{
  "arch": "mlp_mixer",
  "model": "masked spectrogram model",
  "dataset": "phrases spoken by 400 fixed synthetic voices",
  "train_examples": 39062,
  "n_mels": 64,
  "hop_length": 160,
  "input": "log_mel",
  "win_length": 400,
  "method": "simmim",
  "mask_ratio": 0.75,
  "loss": "l1",
  "norm": "rmsnorm",
  "norm_position": "pre",
  "activation": "swiglu",
  "mlp_ratio": 2,
  "parallel_block": false,
  "inner_norm": false,
  "patch_size": [8, 8],
  "conv_stem": false,
  "layers": 8,
  "width": 256,
  "init": "lecun_normal",
  "residual_init": "scaled_by_depth",
  "optimizer": "soap",
  "beta2": 0.99,
  "lr": 0.0017,
  "beta1": 0.95,
  "shampoo_beta": 0.99,
  "eps": 1e-08,
  "precondition_frequency": 20,
  "max_precond_dim": 1536,
  "one_sided": false,
  "adamw_lr_other_params": 0.0011,
  "grad_clip": 0.5,
  "l1_shrink": 0.01,
  "steps": 15100,
  "batch_size": 128,
  "epochs": 49.5,
  "lr_schedule": "cosine",
  "final_lr_fraction": 0.01,
  "warmup_steps": 450,
  "weight_decay": 0.05,
  "adamw_weight_decay_other_params": 0.01
}
Rows from block 3 of a small masked spectrogram model, named by matrix and row number. Rows with one number belong to one neuron. Each number is 128 + 24 x the weight over its row's rms, rounded and kept within 0 to 255. All counts start at 0. Numbers have three digits each.
After each neuron's rows are labels from the 100 clips, of 14976, where the neuron reaches its largest size: "lies over" is the class under the peak. Only what is clearly more common there than usual is listed. The data: phrases spoken by 400 fixed synthetic voices.
# gate: MLP gate (model.blocks.3.mlp.gate.weight, 512x256), inputs 128-255
# fc1: MLP up (model.blocks.3.mlp.fc1.weight, 512x256), inputs 128-255
# fc2: MLP down (model.blocks.3.mlp.fc2.weight, 256x512, transposed), outputs 128-255

gate.501:092120113100127142106128127193126145131128133105128129141135137124089129142111210178063094136115182126101128120111139129118164110124076165117130065148116158137100127136114129140162127132128117130120119122127106128167093070151120140109133118115088149130128123128123129130152128121139134123102119129154119166160129120067128126128129123112088123119125106099126154002141136144137117137127
fc1.501:130047125128126149161139122131126122129154136139136151133123121124128112084128067131197167132184077127156130107126126110133093147144108124128128170128130129067134128127145140139132128108106128134153168176133134131108124163063134129128117128126141131123118128116133146128112151185101118184163171126113129131143130129140134129128093139133163126128138133168120137126157149163142140119088
fc2.501:133088125130151188163159142124128212132133101150134111126115141126186128128108130129118083145136135127132127200133158110139141131155126131134144113152126125098132108114174112152128170105126147128127117160125133131154122130152124139132129121139105164164122178122127099130127201132133132175136140128126140147125130145134124120107127129134128133130145144141159151125210152095128128114132
lies over: /t/

gate.69:117129168213141132118121125126152084158175102122141097121128127106138128133076142122132144136137128071129198133112103142140128155099113113143147134049095083128134126128086130074127126130157085129121126111133099159132142079128122131126128128134131143133123154137128126108127139136161114127128166097184168126128096131123117128090134134126142101136166109127127131142173111136179127128124
fc1.69:112148150144147131119135129124161118136156123124147073126118139091130119114108127120205218139084169129134106128122095129128135189125102140110135126120065092128128125122125124123127115105109114139129121127135158141123138093134128062131110133109129141143114154094130113099137133135128083120141128120169067105152136085128126093127118147128164198128112089129154123124101121136125086130129
fc2.69:125107122167141144114128166161130115114100116128126144132116162188145106124130088140130069111128087138131142105191141155077136122125154173167126149109137136135166114157119126158130138138088119150129134106126126124131138127086156128130167121133133129093126101139102082116128135136129143182111094120117132127124128127125109130169147109164127091134128134071149155128143137126132128125150
lies over: /l/

gate.278:130124122126130157117100128122107126119095127120126144118133085143123104128130134166156130177120103132129167145126137116130135142158153126127120136139117133127142151130153129128126133156086126144102103128103101125130101127159136124091131160107107119128127128176128158093132110139148127119127125128141148045108122133128129082128119127150111166132127086140109132138127099148138073079114
fc1.278:091124109145120141130181072138135136139169115123113088133139126146090159121127108135134116128119150115158080099148175117125095135113135132128113125141132177119107114146081136123128126090114212128144166119136130147139117134122132163094138090129134091132124077112134132159074126116127124135133148170120172131134113129125087132106117117130151114061151136113142118124159181135114097117127
fc2.278:147092139110127127109131122068101132131104132151089131126154137105133127133090138127130125108115131140148111148168136142122126148131140103128129124119126094124159198126185148133134131134128073140093114134158130131094100132142089122131123134117132127091123137166153119112115081147129133132132123077133174092106121116152160107165141182114112122124123043123129131140173121149150128140162
lies over: /ɑ/

gate.54:096133095128128081072130117154128131129127109110106101150141152132124165127115128132141147140124170110099135127133132124123133153130098131124093132153127130163162119096112091131129127137124126123196112122122125162156155130093151143127130180124104109126124166118154094131149147130108128155128162110119137128128116121117125117164127129156132134171127137129101118140108103117126160066073
fc1.54:111117139103128238191128107151128138128132103131159137128117121141128098124111131121104121118148071141168129141123111127140122075153135131147138131109128140122112126123168149152128140151123134149103143130138115134119143126127138128132114124131128161132145092126152151132121088124188126144130124146081104122107140157137147146099112127128131129115132120139130113130182153125140110105143
fc2.54:116128115130154154145135125123136125112121159137075115146131072161129128130129125137130109103093103119090143110136139108124132121145123133137124128120126182129124126128132132147114112155125145128132159130145126181100126123098124098053101091128122132106138136125129068111133155126142113125125128129121127095162077092112144125128143135151140135124122140130164144200110154125105144120116
lies over: /t/

gate.425:128124120131141121128167159115147125129178170130128162131163134139199128106113138064125129176121128158134127045154063092132125087126136152129126128132116134127133111129120128128124135122127130161132128128130129128122134128110134126154115116166129133132117163137128144117126079110115089124122117103120116090136166144100192127113113161131128100134150099101126138148129147128204184124127
fc1.425:129125125128148126130147154103141125100139142113163145114140136142176163127129129129128120144088130104132096105116104128121126120125128130125128130122122131130126122150098144124138118146137155157164099169170140155132138111169153136138111132140113164139129105128123105144152093153128131120122132125027128102087173110130128100121097103133045113151130070094128122153129139124175164144133
fc2.425:131118143137183121128126122126124139130163167121131128111115103156223120128126125130128152135108135127160141120111133104104159128129124170119124132127137125107129114079129141065107128143143186118076133148145134146160143116095140129167137109189119150128125147129109145132127113124138127103124128046000116128071134129128128145125136111120099101146124124112119129128129107128173105137151
lies over: /l/

gate.102:116149158060124132099118108126142122128121097112157131134167123125113086123150120126137122140128103157128142164129167130131131145117128097135112115162117074127126131118133101123178185158137170172106144100141151106125093152145093118145098153125128131125125150165123139126126089084134113142128107119116129135126129128130115227123169131064129113177129156141100137143121140189135109135118
fc1.102:097141144130167107131121154124138127126130129107170134130129156124132129104131174128129142134113137114118116126059114128136166067088137125131086128126144077134162083126124135121113138125124144185157083120177108129099117177159161164128130126136125136080119149083072111127097139119090157130138120122144088133126120124136145174146158127084128117137135131103132136128085131067108128156101
fc2.102:131112130163124114175143157121124175121165186117133132125145132123116126128113114127115171148130112134124128143136077125109105059119128128113122139164107125171109123164200111194122134124079101129070120101130106126130135137117205124126127160133138125136134152122165199138127169128108093101151115137103139138129105115127151077152146138151146146126164114087140130154115165089105157130146
lies over: /t/

gate.422:157128127086113134115126125128128153129133159126166112159140120128126155123141127128107141125134129099123144128124105124134168113064128131108126140128128088118118128126132165118133109138163101104129128140120201126119128128086133141088131127069151108128110129165139128161112133146126070127127107049201131120144130159133182135128122121131116057206105059069091112134107127120128126132123
fc1.422:159128133114064130112132128141160140148121154126170084135130119127094128129131124115128115139127133102096146130127064103135138127128122118132139148108093128132123123130157152131129117128074116137108149133128185132120135116086158135104114114129130121098090123164162163175112157140127107165171117099148143219108112129129136132131126147127129125122117114127058093132127106128146125129113
fc2.422:153155133128181126178128130098143091133126130126173128138128168125161171153135126126133128124091141134107129127109123131144137120128216119083160135156127126130128139134133143116129141108160116128141128158097116130133113097111140141128128100137156041127103125127205093074125088128128127158129094157139132143150122073128133109141083109121222119174132056137123144132085129127103117153125
lies over: /l/

gate.467:129150184122131137147155133152131132125136116203097156099160128126176125134129129102119132126119138135119118129133096129157133126133133130121102123116108162110166128123132124140143123090131166123127109125129081141129119128129127124132125118116115151132139168124139130127169117123122128040144145127128122129129125076139142126130152150128127126130147100101128116141136178120163118128160
fc1.467:129129119116141049104070123129131155167129131170127128128135140107186180156169111156138130165085133112139117106141106115044134151123157172138098128130161125145131121127128129129148129137079134120148132126126120128091127130134124126136120106128129128138147129066132192113118176134128122138175128127135120138126139129112127138131146107146134127163117109132125162138119146126135115132169
fc2.467:128115125149124118157093142141151138073148129123136140128131116134153131109142129122123140128045114138134122125139129198128138128107115136091129138123129105128020134111122123127128139119125132130107120132125151124120138119028130155144195124131128103127145095128169136087132115170114112068139100119079130128069132131126125196132128094143116131155125141128150115083094131129161128115087
lies over: /l/

gate.328:175146061130122127121108089128127129092105130167147133070130144128162134124159118161129136110090128128140135116102078122169172191090144132124128095144116140116057111128136146131153131174066124171109129128128141147090140154118144123127126136095097112135055143131121123132124113122146132136130129128135081098112070091127130129131073113166133146143136156122135128128145165139195130121128
fc1.328:123118112162188133131133142114128229139123113128138121141084136093071090140098144136140036125144102136132068110130148120129152159146156136124129132114126069124088170103129133098133139145126144110133202121126145119128123126119133081135125142107108163130133129163166142120132131125099131148128174131103145130170125132153121123127113103125146138133128131129110128185127181120126125132076
fc2.328:160128089119164100072128155110157151144133154133127116168115135130124121127126128176182125115124166130114144093126123127116148163148158124095137130118084120151114167117126129124154124136121140102118163121134152132142116105124113126099120103115115143133172173134161096130116141127113132125131157097136139138109103126161104103125064129080122132135109151146085142172133116130103158133098
lies over: /oʊ/

gate.60:119129115132124085121128129123110114140162128117107130131129106096074104137134117131127159096136126171106138060094125104146130099120104115161111140089092215107124107125181163100128119127159120144126127168131148106108135128141113146105128080136115128133119114128135142141126137116112121132141137162115127106202192138122133129109133132129145147132113124134128121121099202140124128136100
fc1.60:127128115101141111100149126092127122143161110129126074120151145082145132124122130118134207093185170139127135142126087129136136169157125114157115129083079143116125125126139137080127159127135123126140127082167122127110078124106128130129127140128134127130133149139141119145132129128127144095072163157108063114196128128094073061130134134132120122127143118129128086120120100149098128130055
fc2.60:106150129143118136129157137126130114105124137128118145128172131118129122137145116129138186189128128128122151123083124130127149127089102097157125132094174193128127125120129075089125112128197083127115069100088127126120116114156140130168130081143128129139112156141117201127126128130125100149115130114141129088120087106086147105128138140119118173135138101137130122128118134136092128141105
lies over: /l/; /ɹ/

gate.390:132104123125117146085129164130132131116128142132145127179110130121117128130205156128127141150074104128126127123132098128188132129110137145139144164076083146128127128128129135125130126140124120108123163129150150126143103095120212129105133162128116080134128097152083128109134144160134108186122128128117125136114128162102127117195127093150133109151083140131092110188125128134070157034134
fc1.390:115121128128143139154100121130122105128111113132133125134140143131076125119132146126132152204106154128128128171115128153099131158184168129116087117201183131125068157126090139118095129131122111127120114111121127098097097126120110130110131135089135131093144125150169123101120108131107146106103142116122131116094103143136141127155126120129139104128091114158128123136080125138094175157132
fc2.390:124173190125125153121144131146144126122111160105120121112093153142128125097118133086126146152131171125169124121129171129126122128170135112133160119158094126136126144094162162094120172120108128096144166107104130131127146129135089132117130161138135126074096163137067122129106087150095122126128128104158127188138089087135119121136112127071152126113128120136124123126084101145111139191131
lies over: /aɪ/

gate.277:088098133160110127159128123116166122131120141144126120103154136128172192114133135070134135140093113084122097144127137097125121132077115179144111150139090128140125103138125144106109128132161159129128128189143105099149111130077118108127127125097115132144160150119134128129147095129156127178141110137140130169164108125097130126136113137124183128127102099108115125129113151195069175129096
fc1.277:119128124131077096146111136107128138115113128108126148127122129193118126148107111144139119163147128176141149130116125132060128121154132130081123087111126098166108160156067109183119128125114128142131128113140097062140130129088124116126116145138127121126121127110141125120158174103122119143142128119122133147104200169141177103133135137129128133149124147124136126140120138104166134136155
fc2.277:128136119140125137135107085124123152163140104123100113160133080127111127123096105161130086065126135121115174132145140128142127115110123124126114126125126158146128088125144136145136127120053156147122059047129148125093119160113171137145133098172122109132163125164154107126128129132153133125127138127121130107147104121102116151128152110129121128093148134132144149121148149102133150120129
lies over: /l/

gate.305:128118128125159108164136160104161140144076126129127143135126125136129137200122121146135135120120114132107114128116118117131125130124127096184110169158128092131169165173180126137130162136124128115115145129141132100125102113087124143085080158131117117186126116125093125136109135128150132100126168143128123132138154070121126089121128124148083128126156124155136126146122141108132122093129
fc1.305:164121126130123128161145129132194130143125104144128134096099135122126126174097102127102136113145129091097137132177146150129134131112128139124133128128134105119125190152097089183150126118142116119168112116097113065156110128123138122117126132128111128142125129119127085117130137148135145125117225095137126125134128123129077129141101098122068104159143129140135095157140101100137158079126
fc2.305:144125146123129187138161163097165120126120116124185129132155099133145147124149107126110115118135127160076130109186121153127070129121097142123143167116126134148124180125151112107134139122185127130132142086131098070129121145151159133136115206126136144164127094136053127127128145128123139105139139115157130122129134134120135104120130110115128137101153126128134138126151154149148134122132
lies over: /aɪ/

gate.313:121129108093157110128129106109172171112129143128132125191148155111124133128130096125132085092110166130127067143125128170133127094120117128156122100107123179167126106126132131129126165126130107137139128187137103107087158128134120124175128164122124144080160077136122140096142150170124110115125110120118117168125195126179122128127132078133102143190142129129128197127137139128131100083138
fc1.313:128130117124130127125137126112120145167127157127014134126108179102114127108179043129165172145127120137127125134129150132154128126118122128072119128139108128128125124166145085135113164162135109135105097195129129132109128129118128130182128134081127117187135117151156104125119133130109131163125129114128086107128103168128086128168139111142048119128130127114085131123132126127101129129172
fc2.313:132149126089156109127137138125111118098130166118107123126118144098127128126142060124131210135095128174134068146143158084123121123128128159097122128146123129128135123130134130148141136136125140128121111130096128121106134138129214140144150122097128134158125128116117061041120119082131111147125109124128025121128127140121126120125120131150090147103142127116124114115129127125129131188110
lies over: silence

gate.261:134103113117193064130128127097126138165142100144107133109125141115122135136124191123136150129130161119125128138133103046120087188128146117140127098167128132128203128128142129160133121120100123130145142146144116134126120155112069116126117132128121145137082114112118148130172054126085083138126167187137157140118074122167068111106129115139081053172141128123129147146155138181157127142128
fc1.261:154118169128138117117071154120194133111125141139024161127127166130128149115135140140136128097110117151141126138109129128129135112112130153197096113117129133128110134117139129170126118142130184115158132129132137123100120128147135113150132128116156134143067134125142102128128129147100159164121133131140122111193132128184055131128104119135128128128154127080135132156132118146141119136162
fc2.261:129143103210121146131146128149112130136119125126128140126123185073081108129181096141120201137131132142149061128141132169096104098164111126127118118156122146127081107138124169121128135118143127127128126155111115132114143127054140104203084083124104099131142096116119131120127150116142183136129158120100113137137138153126135124138126112097129123139125163118121124117122137114124155166093
lies over: /oʊ/

gate.483:123128115116176101154106136156136115139083129126128077128128193124111130145096123153127134134168221133137122140143126127103129128113105133085125137108128130128130130129108156150175105138095125128146126108135152100163084113130129142084133153129127060126128111130175147126069101125128127130129135125128128174146080146091120110135126142129104179137128120077128103170119129091124125104139
fc1.483:150129119121137171175127120137139113097145121113138127157111152104132125111103138128134161060136123114116095142137118052188055109126127136102095120053173154118165090137107128149157102169121103097139117144114133155146143121128137126123133084197109083126124138162100124122129125130128111174148141139125155177128108130161128143129133080180140161140127129134127128131146115080122121124128
fc2.483:126128129124116123115125139115125132105103182137087154120128126207165128117129161130121132145123129200118122103185123126204119129107118133129087136069128122133140141144158133134126125132150139131157126128166115134128119139163123113117158133125132144138164134182128119121127164168130132181143140125105127131146128130137135133129140141141082100126097128128140125128120147078088180124127
lies over: /ɑ/

gate.256:128103153128130110157129125175119128133130119152128130129137161094124127129138132150128118148130128128105124093188129128112115160152144140090130128131173120125145135134126128144122127066122165128231153159153114107099133139134206113123096126126088096125115128142095131161129145157146128129130029136102125126132123099114129175124126128128101121141125122131104131120166114126128137126148
fc1.256:108128143131131087148129138125110159183134169117159078133123204131110104123060153141128151091162138120123131101053138162110132129127128128109126122127117129148126129118185189124104092108125133140129140135130136128128157083107143130125116124152114112117117127128124125120150129093127135132137124119137128124127137119158126155128086098192112130157129077122137140144131161130128130173073
fc2.256:128167124077093153126122130132139077111123139122128131157125116119099182125144130069165115074157136123124104144129139127137122133123111106127162129120133106135124135094133165113126130128111115151118130121126144111132131118125158125097111050136119130157137140130141124122118115131092146159155076120128125142116105135179046122143131142121122118078146117113103132104118140126172150131132
lies over: silence

gate.217:135154141125123133143180128089134082133095131125129141120111130110136093145170126149121132115075160105131187103092103129130142128120109115139128158156167138144142083153135175087111151093125136138111118120139150209150079075135165165118129147127131135133135129086131114138134124129107164139166103129234074143108150107092147165129129087127107126127110112134126100118149080123091185127122
fc1.217:133126144110111127156081128115131127068112131149159157166123120121128196147124140116171126106129109135178128161165083128148143124092130115104130116127129140138154126116124113126143091144133108116125128120098113110126130154143122131132124125139083135148141140183118151128065120125150129123134151119084131170127123128102182125157142153123194147126139118134145131106111137021152080145169
fc2.217:116168141148116179153141128060147091118128134137152122047126123139142142134127129080115149124142152118101133113059131094130165127137129144140130150138128129157124096153135137083106092091113145142133128121091064139124135099127145141126126146128088145127122128087099117128134126095132150098128098117218131153150168122106131130130132127114128111121121069138130067108110089077127127118112
lies over: /ɑ/

gate.232:129117108156138105156130183161125129115134128160124135132161133134144071118152109114166177120109127133125135143127113122126118133131122129188130118126179129143108071123121115147128137128127137170153111086130131132163110130151117138112132129130109157161136082171179122122131154141145148148146128089136174185127108120102074131114115128128114130126082103128105129092160148129132093149110
fc1.232:157097106148185126125129122149131115131126135128117127153155135109119132117121087076129106133121142129091144156133157112123156115126103129148128086127065158136112127128117087159132126146136156127127161090120164174174128076100151135109125127153132130129102087141127134124129166121124165144182128054168126143128042133105087104125136159119146172138105094128161128117129140132151114138123
fc2.232:127137128128125130123140149139115151108135153124122105128118133111111124090161158130130181143135131111129128131101102126173110170132097137128106144145131130049123139125102112151154134141126125106139124115126173127128125116136145157094093129129128106124128080100126076129140064130136137139114159126126110135159157120179138105140141125129067126051134169158127133139115202075130129082136
lies over: silence

gate.15:088115128130105165125155129126131128149128119112125133125126121134076119124129125123126141108131114143081146104128114132121128121138112039112142126123117135134128101147095107126127131125118105097184122139155147120100129128128155114129193119115128134124144182126057072145129145112128131128079191118116128129159150127123141096126125156147123126126145128125142128122126129144154131126132
fc1.15:105126141130115199125162117127127102129128114122133130139137121115127130128127134128109128133146134128070133081123098129108128143137087072124122132119127160153126118108119128128133132126126106117123128121118189149129128128106138116143134126128116128132128139132107109153130152108136176124133128121131127129142133127136155098128127133115155128092139127137163118124124152104157102174099
fc2.15:145191140147131128152114086144123138076131118136129126118141124183115110120120154204129104128126180133155088130124144129134150129127130159123139125139168176139127128111140177132100130168124136119108128143127129120141125122116120138130150118144126129123096142129124147174127084159142145134126142094128129128118132132114147086159168125134128079146141157182122124075108130120124147129113
lies over: /oʊ/

gate.502:136128097136127133180170120130124129093114091116118146137121119103140126125120128094128118126120111130159123091142157135110138128134137138128141128144119106110134142127110125127137113121130145109129127152134125126124125152126153108119136129097088151160109108145115136131153135128101095164136144172115080149153157162128119143123128119172032176127131117123148118141083124122150148163151
fc1.502:128129139126155124131134128133117175116128111128125126092131123128129126052124125114112118109107136136152127120131129124117131179128129188153165125201084091131110137128120127128128083119153144106174099146134116118126125142110189104108137117130088128151127121156103143136148133125129105129170137152120112130151145114131137122125123151128120134124119124126124129122069102159148190113104
fc2.502:098126125128125146128144125126110135155159131184102127107137119200127152130188123126153118164145125098130093119133161111138129121134177129132121128127130127114125124143066099121118199128143186132129115137173105128123132126154117134171127095127136132143135124129140205180102147129131131119152070140129146145130179100149163086140084113135149128164129122080106084133130107130136126101139
lies over: /n/

gate.395:126131125137112149128124119102133139134110136127128113124134143122106139068147095128145160159100144188140136114128128120102128132139140128084155119126098128143156118082122137145144129142112131155130163131085131136122143129128156163129126124163128147127118094145122153128126145133128125144126126130100149127133146104083128101139122094083148145129058115128170123136129133150132092162129
fc1.395:145121128138098128132168146125130107135107130051087074118128133123127132139185080126134134156122138175127117124108131129102129128134170127117120125133107124135212123120126136127129101140127160145090198136069137126098126123128132141097121146165123161176141067154123171114104126126116125098147127119121147124127110155121110136159129089115153159116036118124138124138164121146139122128128
fc2.395:064127130233181117130126128124069127123103142174128095119116172130109127130161124156119153119135129091113138128075111145121129126133129128138112128129133137093160137146094085160128137139099168134127126155132119143120112127120106144088126067127127126109125110077115141132158160136139098148095130152139136134092147121159156126127118123130072126143091128120124159134137087116089132127114
lies over: silence

gate.490:094178128137110183146130145122126094128130133142138117126099134127145100154121144087129086138117132119130128121128128176127128131140178139082108079141141136125128130131124123128129126123163118189126128107109116134133121173150148131053130094094142114126131128142126128151125059189130079115130132125158130102147238128073115130134119110126123169090150127144114190128057138112086128124127
fc1.490:127140120129108145127170128128116132121122105160130113106128207128138128124119134142126099129169100126133152132173141201128129136127128134113135182121154080117138131129122130123125130127108135156116098213126122140134123099129130192128137154128127128095122136136058140128122121106126110077125135113166144111129143155187125114102177111153124132144093140128131130126120113128129129216124
fc2.490:162116134127121105128168139169143127131110068128135128138135154123105144123125130125131098128113144116113225168170137134186145131108140126130134133110150172131132112127125177099151128135123128126075128140161135123158114130127101117164170128128104218134124124128113149128142140121132136123126111129122118120126090104171128128129128145140052167129136122153131146125111147152114102123142
lies over: silence

gate.385:117127152098144128185097101129126066100124120126108109127162159157131115160137148151120185132130146111126103164165127132130104109119203121133135142142116166109128134154084148126141137129125131149132147034103146161092159123129114162134129061130109130133147127122135124101108127160132114101084130132110144100127128127149152125140112134128121114138094119156113139136170134138112125113130
fc1.385:128134126175133101106138126154125161087152126124137120148125133126141129127102185134112140079128120127167127125127132111162122149095140109169142125147087124128127122113108132141118124158140152114130159141158108114164128109149138071117118164029125157128150128093129154136146133119166128127094189137124125136127166122141129097129090122146133158075110139127154149108114114144106092136122
fc2.385:128120118127127116120134127141127142193128142146214127129119161140096144078129130128127143109115130133107158127109122143143121128114132144115143111178166162129145106097132128196124141125101151127108157128129136129150073118183166077130138145175113085152115138122146127108103158122112127126130122097123163135123081136116168146119127129178136128097144117117139107162126164144159126133156
lies over: /t/

gate.327:131131123141087119111106086095136146119139123039128129147120122115085143128153111104124109050141097152059128124147130124127141122111130192131119140095129128121176080169125128124115127128129127099127125087130102117109101091088132090100135116105116155135129166150090137144144098145129124135121128130129132107171130151128126114131156126144115143127128148124125090144139129126127103131153
fc1.327:090117133117126050130091116104124162126124126107126127139144126127118129123131149138128135112098129130109117128166140110150153124111102201103123125108116134139109104146145128129126100128182109124111136121138131137119123106128133109124127128130122186143100170130060139129130112131110100117125133125126105128143137131127128072122124135152124063117177164143123129120147122133093114140125
fc2.327:132120129110130215140127128139156124094161109126076133122134133092128135146152085162128128135145136157133101164097122128143088130131113061147131104129131105114140180120144132134160167134178134128093093139166150116176111126121126116142133101136134121112128166131161171110082162127133137091128130138134109107101124117146127089140123116128128096123151146108096144126136133124103139138111
lies over: /ɑ/

gate.367:126085117126126138132151133130179130136152108140123128137127143127134128173131109143102128083130158106133114119100118097127084155124133063122119141182128113119205135123140135133132143127110133117156151118156067110094111112144114132138126094174126157116152080133126118166103122130122159121126145174140122091063101166085155128128122130125078123141136144098130089127157128128149067118127
fc1.367:139106158117127129155096134130155125122142129128104168118147113111159091139131129132113107117085107132079049120144147145129131109094128127147161080116167198127115095113096127127124110169121141155126095171119129128168129159128137137181144120092128135114058162110152171121107118177146099094126139127130100166137157078125128134127138203111169142126109103136133176129121116070099120138122
fc2.367:156116078128113117137125128102129128105097118125175128112113165088123129134134187134159138185121131132134132130137114131109143128131147124175128117146121122127170121125127138129177130155133127137096131159140128155131114133133113145171147127105094120133114101140128169092122095168140088119099105126125116131113149104126149153153128173136182135114143089119132139171129141132128099121096
lies over: /aɪ/

gate.30:160149177167151114136128127120169129126128132151131123127132191135147134109121127116220125129125077128108106059093131127127116127135128129126140167136127109142164138124127087084092125130130128076131102148129143151152126083141121129126131121130133095107129120073133138099147113118125126141141128139131117138123134121129172144125084111127138071138153162142157125105111120133122218118109
fc1.30:131120102106113168120121121114098114134142140136137120127120098133138148084129134091100131133127128128124162165192114133110102128129115115141137106142128115125088110088175116136139130120155136160116125130164051082077100162080147104132068112103124128126153131128130110158137136100110130131152083139118122136130129129137115103124128110134120166124098131102107128172138121119095127120125
fc2.30:119125150176120172129127152129142124149132128149108096125095177126133119126125125128109122130106130122153082085115133118161104136182128131128110127131124125144154128128122124122083191132058123110129142117119123128119133095139135086129140141156109197136109121126151127081135060108124105119111112141111139096139148071128091123071128129140118113150133131117164154102151149122130121126139
lies over: /t/

gate.338:129135101130143136127180121091153139108043128142120121157124136122080140181119115131125173118111134121139129099132131122160119143128121121129101133149129159117126129130120136103119155161130129135125116120130118113132154133121143180124120153103166135142155127127130126095129141091120126127123156122142113091126122128145132141132163073142132128137138102102132131137186074167180178128111
fc1.338:108115120131129115127087110120150126132104143102195121153128092197152168206128069129130151143037123135051115109133140114105139131114141112129133123127130127163117134129124107129130124087147151125129128095139093103160128129179129144131136136127136147125152128126142174133169127119102102153131131127127128151128133140140144124131112118141066120139127131133136097131145122135119169129127
fc2.338:131113139162125162156083161137115135119109152111118156102133102152096157126127143177128133181086123140102146093135133170132135126168124130131147128117137109152140136184086114125121114128128170103141120110132121054149211087178133126092128119131098154146180124127133133127131227107103128102125100121103151115095115136128101111113117115124143167138160128122120120162098130109119129147132
lies over: /aɪ/

gate.431:129128125122119131108129017122122130138128098132108129114132180183145119130161127098115121141076145136121133112130174119086128144156111144166132114101133127122103130128099128156113116166190163158126103131131144098116117163130147085152105108063115154157142104115069128171113129142125137131176114147127124118126137134083122132158117127117130153129126122137130129152120131140132133149149
fc1.431:129122105116148109118117104129110168159140092144125118127151188188122124137206110078119129158102127112132147141097145105105098138144129132132130128130072130136128138100101122124142128124173176148132130184192116109149132177126147131150121084087117147131179119109127111138084141159135125145128106124151130071107133117126114066114098131109121160129127137149128031125126126146132120131137
fc2.431:125111105124152128091125128119102116104121129128079135130118140161149160128174150125128113139140128113141107181124162103129113090141203131128128128150135170131160154128056114158123094107203148138131123155134137134148126128157160124144128109130140175162097114141128149127079160160140128125138037144133160101136122085168146124139124140100142126144122133102084128132193114130105135142149
lies over: /n/

gate.419:112127128134208130155146147091134128097134145129159128130133129113139127090125095172136134119091159133127108125130064147103203102147198209145128127125129129118069147184087129129162127149164114149119121109146130129128121130138128148144129177130111135126136125118117118142136128122129116172103124120111121089132128149155125124077159061126109133130145128137155144159111128115122122111111
fc1.419:129079132127119139132129124132137126123181126131124107094131113112158127118133169117140117108148131153142091146160155128131111070116111129155140122129135124151133131147116128124106135121125130153145128173126138126095136112130113189129114126125139147091140127128075127117130112130106083126128127144128128106133158128126117201121111102150196114157116128147129128125087150107146120107128
fc2.419:133197141120107139133113136104101091086083125102205136126173082081098120123148104068137149106135103123164128128116124119105137117121125099119114151129163126122140122150131171106125119086134127114132150103132139123136128128077164184131131096130131060103121104129149128128126105128141131119128111129160091134084146124133142126124147088129114160110157129143092099099163121126128123109100
lies over: /aɪ/

gate.21:043109128076125135130115138151092113128100140133122123152128159123128126128129104111126105115123137123108129124128131154130106138124127119190124118122073181135131111088132138150155129111158123128112131128128153124158136174131123132132126080084110132072112125079158156109127115101126094128138126116128134129098153132121181107132124142101118185109128124132235152128196116171148100085132
fc1.21:065128142123127138126128168115126122111118120066139127160132130129116107141126115142039089124121152118126125144105071100147145131129122139167125115121122131112101130122129095136141126128155129112126128129131163131127156144128126141139126135114128119128146116092108140131119131123132127128139133126134190123130158130138136086106114115130102148127124079087255128156146136215128085130128
fc2.21:127143121138131118179138144185133118132139120144121171119127133165123136113113090151121128122131113140157178134111140092122140073131100126131118126152127107094102146153132104128110144143127157105096116140099143151117089130123111106142112146164122125152128148104064148145134153102116130156100132129103106138118132102096125149100112128149126097152127129119097103131164120124056113127135
lies over: /l/; /ɹ/